Rows from block 3 of a small multi-label image tagger, named by matrix and row number. Rows with one number within an expert belong to one neuron, the router's apart. Each number is 500 + 50 x the weight over its row's rms, rounded and kept within 0 to 999. All counts start at 0. Numbers have three digits each.
Before each expert's rows are labels from the 100 images, of 14848, where the router gives the expert most weight on average: "peak at" is the part of the image that holds the peak; "patch colour" is the nearest of a few named colours to the mean colour under the peak. Only what is clearly more common there than usual is listed. The data: rendered solids tumbling over patterned floors. In brackets: how many of the 100.
# router: slot weights (model.blocks.3.mlp.router.weight, 16x384), inputs 165-219
# up: expert up (model.blocks.3.mlp.up, 16x192x384), inputs 165-219
# down: expert down (model.blocks.3.mlp.down, 16x384x192, transposed), outputs 165-219

# expert 9
peak at: bottom right (42); bottom centre (26)
patch colour: brown (51)
router.9:498512442549491531599581523502635521570540528522530595532542540468453605512538559539460487483506585556479544502591571547557507551509546518524588534572538512532545447
up.27:509522533423470523481490470491523462471505549574504489506397496534579486502480452580520508542490464458507525513485550544489555495493553421512469521412354527387501497
down.27:501475592448499425505527487505495478515335551500497488468407505490379439572396404493452424351446526540490539517447499473516547501495520470486408487561505462493463403
up.28:538420418489584490534492448478457513499494471451452459581493498539551440480493454541523473498579483519563407505518588492559517452525499458548455534513459415416479541
down.28:438412507562517450399519532521522514420493509418480429542436438475553572513497431495429585485495464494459478385489574519552503489503559532514406504509614490476550548
up.29:530461500487501540460391538454530474409449505579391455505467475549537475504552446599480441504496456502529505471493446505543465473508533462556458508578482487424442521
down.29:585507504508462430507505560522471519503444522401486494563489498477494433511461541566432484506492498553560456524556511539520510498408549460553452370549458477575514525
up.30:515514488589540457509469491536522503487457462546513430487581531588505468456474571492537521523456452455488503438542503562382441486516466538459503412503481459480436609
down.30:406558462484492479500514457422460468581537450485542551487598478463561521500479549593463422574539453519472450530550555473475454373553425553409526488449411470511516453
up.31:517420543496491502457437407497571518352402501447413398509457481525475502534520423498573572502546506515545394523504450508458458549407442523510476416459507473496438552
down.31:520502429432500523478588542534539521492509557573517480482594442493575607545431555470555454495459513602539423588531432493515491473538454493466488482441477484512493498
up.32:465485515518434467512506495436396424493546467510403473450449555411626564439539398400465549476470477501470499480472482441523541465488442443455470477455432439425436442
down.32:537491582532454484522448434589542452486480534457536507414632498526460485484499495493423437405401445491505477558433516376472464486505436438448448551487432392449506504
up.33:610527512607518533525527547513496487508493453418532420478514530577513481526463490452543519490453475507484449490527516538483396519533504574414545461591474407531468508
down.33:464543440545615460470465504509459517508473425493558562510607471516532545421486478532432419487550517534465443446482548512476428471493413531477571409443483496528565501
up.34:500467397627511516522553511508518476490450563390485472515518527502513526473401510492500514474411526508468484530481533482527397489490524583493522442572508436494450550
down.34:489570478531559553537461500577518499469439456431506524532568550546504512482522493535480459489561500473488386419540487456476440475494446538452573358449529489549515549
up.35:504496563487506496517489510555459538462446412516513416517563512587466428469516513495532509512537457465485455474522512477441389437527441505422524391506477420476470566
down.35:383466424494566485459494486435409494524520453482531560529580440512534505485490515594464432525575504539442423487545565474452475388523442523459551427468444482545533489
up.36:533448496491447495499419496512430471584433477553520416500522473484489459437445448500550503534509487479525566472485459488524445415434497482438432404488461436423500585
down.36:536509590481592542429510449525517594501502514535507596481446598474463524472563505433467489505513483593410514571455557426603424502501461486512505501453483433443501521
up.37:444517537396462445464459471430397481497485409594459425476519475531559441545496529469479484537466422508471528483433471485428462438472451487438456493400458456493479490
down.37:418506508474576405420499497557361481405444564494457415427531556559548492525500532452479423524496452376386586554490532396486453504477443488540377478439463524507460428
up.38:482495449578470525510546508532527495505449504473531504492593479497533471457470547470507546515401438479452519522507459500467375457480472530427508462496439394478457507
down.38:472478489532586492589453519510530497544445458455463547470580465526460486471507456484421421489552528529493478473541531462495439472526450564447560378467474479579564530
up.39:573526549460399526512495468482521497503510429558517497512521487498458550604542532571511492486504504469546558469561523582538550477517460391397423538477493522497482490
down.39:446456525451480455453500488460445473539450533496519430466427504489396483497425422504541507396470480533530508531407511486400526489477491466465440523590453494463428374
up.40:404563549395475496492505469559483458513516413524559517468535480553543460483538556484537581434581423482442458453500571448412487420488508444552467487422411488451545550
down.40:556545550543514464539502489479538453428466470467551528405525532602572491495488454460490467427496547444572474511451479476558537392471423485505459491447578481516545488
up.41:579455460465460457407454407452438514456414495561421368459506429527504476567488456477564496537493473517508544513476473523487451449471520485456525487515459437503446514
down.41:547547532526502539528434411459554437539429609515434529571496586488490424502481427450522440406585548447483427517521549456435550498496353530565525505531525518531416517
up.42:481512491498502497470492463480409419469536575504450467452452543403502459419453472460491528467488483473492385372562447433413518450491415501402504462528427459577453487
down.42:532495559546516494567465526557450496525458525459522604470610520480467474492539494446433370456514510546549466458516559414490439525477455479492542437422551487468624503

# expert 6
peak at: middle left (29)
patch colour: green (29)
router.6:473573582517398441500465451510505538591453500469440513607531481431439529531532480466421463457488610398599604491411452502576495458563493434453413489503564505457522504
up.0:491508566508526588675427449484474454445551420425451408578510509491491442478564485520432444451459528491544505449521482450544491433506397491445532515549503448526399525
down.0:456513490467629473527563516543460640503434438517533455448503541440465483528494550504598493446553483571451550505511563532516467598590569571530503504424512510505484499
up.1:485448511539521546559483527457438492479435507524495525538505568534513544464559561449512471530513618611451504513491515479596506521498461505491582534575547561440563542
down.1:485561520534521487529479516432608406591505502564536520418435497481479433509436429468448554437582484548408532546445532404469439457515494446504440500588447478560420469
up.2:509512521488554464410410480433533571466533441465517457506524543502533551523491552570537575468481492549536441507490522565556530459447442572546572595490520467434566569
down.2:493489506537438495582402494411501527534499486490504537474505490531530604507558354535566422516522462438568506568490490489493503590510498580518451377600514433521450487
up.3:453505497417507602545472503573475498473514410460602426512566534535525426470501556513405552475496440512468441413483524483484459432479478510476530500535468460496533516
down.3:499416485453482464496471561503412658548488504483436485458562542481515501537514565535537476457502421476527538508531586470466463538554480616491507529526485494532461496
up.4:497465504409441522493462532490443536540497378537533438385534466557366554607472496443524466516498399526475469488490458509562478550529594508452514513452527356477425460
down.4:468478517445487550541559553466479552566464563399540540502519540483544380486514579512524545455459454530518474560479638492445511565527492539505536528500440514558486477
up.5:483447479616460498604563465502561531451492565424489456589476505481496431538509495486483419442501592480514583466496509435483558487564423492518522479544554484532383534
down.5:505543526507601496570587503498529585508501455533551494470534485452488467483512492511553479439529516496517538542466511557552490504624494546544505488456541540508515522
up.6:488472529428490480535423448462529487529502374505396463492501428512379610510457463483476459502515436460464513507466426449528445453547410502488523473529551470498449474
down.6:474501528481499580522533531518467539524455539434566515481536573489587483513499558479584482471518516509514456413474582551484513573513496575488510534467486500492542468
up.7:417466536397528507505469484474454467543525576461516555458504470546548521521493551586515487480612488469327488547537533466471530467534430493524498525529498469563601545
down.7:481461596473532466600466471488583526543489532543468494530550515536503468445474617486442386490485424492444532490526501454450468492527477540381556492415525545577518418
up.8:521497494510452577436492423500513574564477494527586585546480449491461556603410485485473510529552546509493437455422437470498533493543562487484471478515529518468553474
down.8:484481596437469579368512547540554478446540489443570512500449575515598373489529484487410563472479525528439444459528525560411438590361504541484560429465458550531518534
up.9:461491502436471509467451516570459492480494434489583430430553470557496510492468501475427536470532380512389379467465493472478481465480530519476524538519518385499484486
down.9:500453483436455513475514576490502619585518528467490468490521502496556410537496571504488557442443459482557495503523528484469432527477515580458534522494447501553449487
up.10:533402418527521540541482540478523555567546502474480561428528464519505523373553532527446557507548474582483500553477546520548463557505461545530557561505529466516542482
down.10:550448537508493527452504513526500534482467466528444472496506553419511592451501541513536483441571523527430376504506519498477569524490491533484555430440487473504509450
up.11:526512565574533464518562466564507497438478573481542457504522535601476444582424517534479485513489527500576559464558476505476568484520565478577467509466480527520447561
down.11:530615587546555523598481458558510479450545430580528466426568478463481478454486461448484524491518477432462479590424485468524475499559510401486498504477500415386493521
up.12:523490483463465531421498483493499470487488508485587516480459509477510513498397470522524555447567532501444431462447499578437493512497555474462506494508491507486544441
down.12:500457584499489595380443545540490478474522489476539496481442507586572351508493445451420508423477519567474463444541483503424522588390496579555593465502505565558521517
up.13:552503474511503483604446544450519491482481442442465388494504522547480435412503516485491428417429527502564583521554504573525529519508444510403528561514501497544426422
down.13:474560504484514595556548428528537479536426549511504411503546522434429425545512510460549510441527470566423517599495497497460487532573483508538527558466512414545454457
up.14:547460484459485530482415521525438527521463415460467506484603567506511597410499625500496523569535504510488473476519524497553461511362495527518528527499572538508464465
down.14:464571542476532468519479537481416514554509479491552498412525517521516502490458571545619470478400454551507426361507516494504631549523481570565517497449488469472472527
up.15:552449479492516493542521564461512511472571445495488478579462481462501500524492470469467468471569519611506526515468482573486570526486532599470495555505569465532577541
down.15:433524569547559488548425482551484523502501496532499375536468548529469539541507453385493537532412554446526508535499514495543521456612444514484518521515612518450458500

# expert 15
peak at: bottom centre (26)
patch colour: brown (81)
router.15:494439509489463526610601453427551494574547473526478568469410502443503555499558454458494531454476596537486578511523501519538542572511548455448514508538541556441511423
up.27:510356495545484461439469423465467448497477479414447481457489499471507485398517493544488504517511463475481459482447494463467452460445373460458462503444523507485428493
down.27:406489586493531465459469462537551513437467539595444510491449513478484461582473515480322537382492487516393453565524524486499456498478549534546537432527438407527517421
up.28:451485537464497533508500520557544466471424505594535478551529591493528542485539486517633525481517488449467550516649617537528501522484487477525485563567422521429529516
down.28:421426570505541448540537467495519565554582448602487536506490453436457523365420578471534489471459515543509468532549415528386428438507437504399568537450446510528491505
up.29:427529449452545505535516563551567564493509478520536452476517542535503459424494557524450542472463493547492515486567472412509456485524453629484664532538457463628512493
down.29:494537496556544562487494432523497462456471445428514467522543591490501371482463449471565582555509511532479428467527410482471483597489461447455513508447465565456507508
up.30:529463501496506481478542474442443477467448590468451460601536483577553448553471488568456445543458533465501461455434570460615499430509503516584505431489459513443500582
down.30:543488391597590456530535560510481608485604442464569516509450487507476552513421606469453472495515557506534493441447594529536485533525431474461488476579571546499519470
up.31:466554519475511521397521312464358475472512554566520533509494480480543370508470539509432567582423450407471473403424496482398544477481486429498363495456421464486529500
down.31:483518589546508493518458562505466436516519443502410573456545510500462519453631543405433447405534508498524448504479549473474559548418456451497521417413531551497524493
up.32:496566482502446493413483462506463501433481420468512470541593539516528487506437482581454517539542467495532430500512568514476458481524497496516542481621480570554441529
down.32:517485603388522535481488484495512459531483498507476476423518449474610478534534546507483430549511597522383495487536542545505447486509475569431532508557445526545451509
up.33:386509470443475512506429553427533449448446468480554425575515464489565450439529494465566421599473512491502508512488523426524481360416423427532519459531392453480461594
down.33:565456493427542537407506431479503555596505506470519497522480487532580441485525464407550517501492544453452468462524465431490488470484450545506585515520572562469451478
up.34:386452589487532503506483520555547540511461509472495477600601487532472417511533510446448453657418449439411448512496495473468471533471439472483543439532531566504447574
down.34:448454556531526448425519514547456535503461580495498553471541517463419463407548390501583559587423494381474455391561478558417529498519589591466517595489520447536512595
up.35:490444428551545599518498503485471514422500560503412536551436436536475482400471580559487495610479494515503563459500500470534460447464416508576516441588376506411515576
down.35:566534540368548495492501585541511535555558605511522590575455493479586573420499530518515471470499495574438518486567474450571559533499450404528493530535467529502504561
up.36:491401521547472452465480515575488535466556560538422525610496471501547457455535560573588481497452489450435455509533503507557464547458398491556471466588438508500474533
down.36:424505503455520538415490536505461547476461418515525519482418492501387459489461493506530567481570495487426514525457485574457584487435454506564419403531448558487588491
up.37:517485559505439493497449516521555479497519608451470494508499518479545513515531491585458483472481507494418514546540530466534450450469474523503446433478439580502501551
down.37:380539580460465534357442551532548542462464528479550433499593425481426548471530523506443510547462539473464450562514558571501539481565535442502487459471606407473503454
up.38:534462470461496457500422453453476513466489542564465515427556459567500521416450513494465460519463439439477374457496487493492435467444512462554526451450475468435505603
down.38:558524478569478586572485521543515507494535462490506494488456464415466491494484463482523471518491531513503545527473439586525503520560514520545502597430515522549444506
up.39:455556541481543496467453465536498488494494467469530372464512574545570408556397471458453485521442383514489461468514489434445487467520543523467483451457425394475397505
down.39:597498387629556496488533515490442523462517472479522569469521507483519520403504439557466517497429611508473442472537472531576521515518525557490525557475514635508524489
up.40:425491419451468464484403466559502474471432478397513372519537526499453492537438498512448410441483461504478423501529484430463490345505433533481530477502457422546459507
down.40:538439439553563528487546556451403493465597494538519585472523475579544406517476454547477529522513529537524485455423500533540494544487573546551506512527513564429586508
up.41:450415427485473519497443558480518449443528501462578426465550368502547529558510581607584456552514493471442459450500499417485530419529505558619454489525551440541521455
down.41:490466445491407439514580610422533535485539483417482573461477496555415567477575434517491519544515459616513512434534487520460436532474511487546510499542522362451427564
up.42:508530503428519525397477417528529485534519555459437501507587533473528532454523506516574530487512487478532505501455515597470504498405493483536560527517547515579484517
down.42:480509541551512459477407535492575614543545474514523404513467463482474624561523541500464545543490507380504540543450501409527460437498444563476515537526498466498516495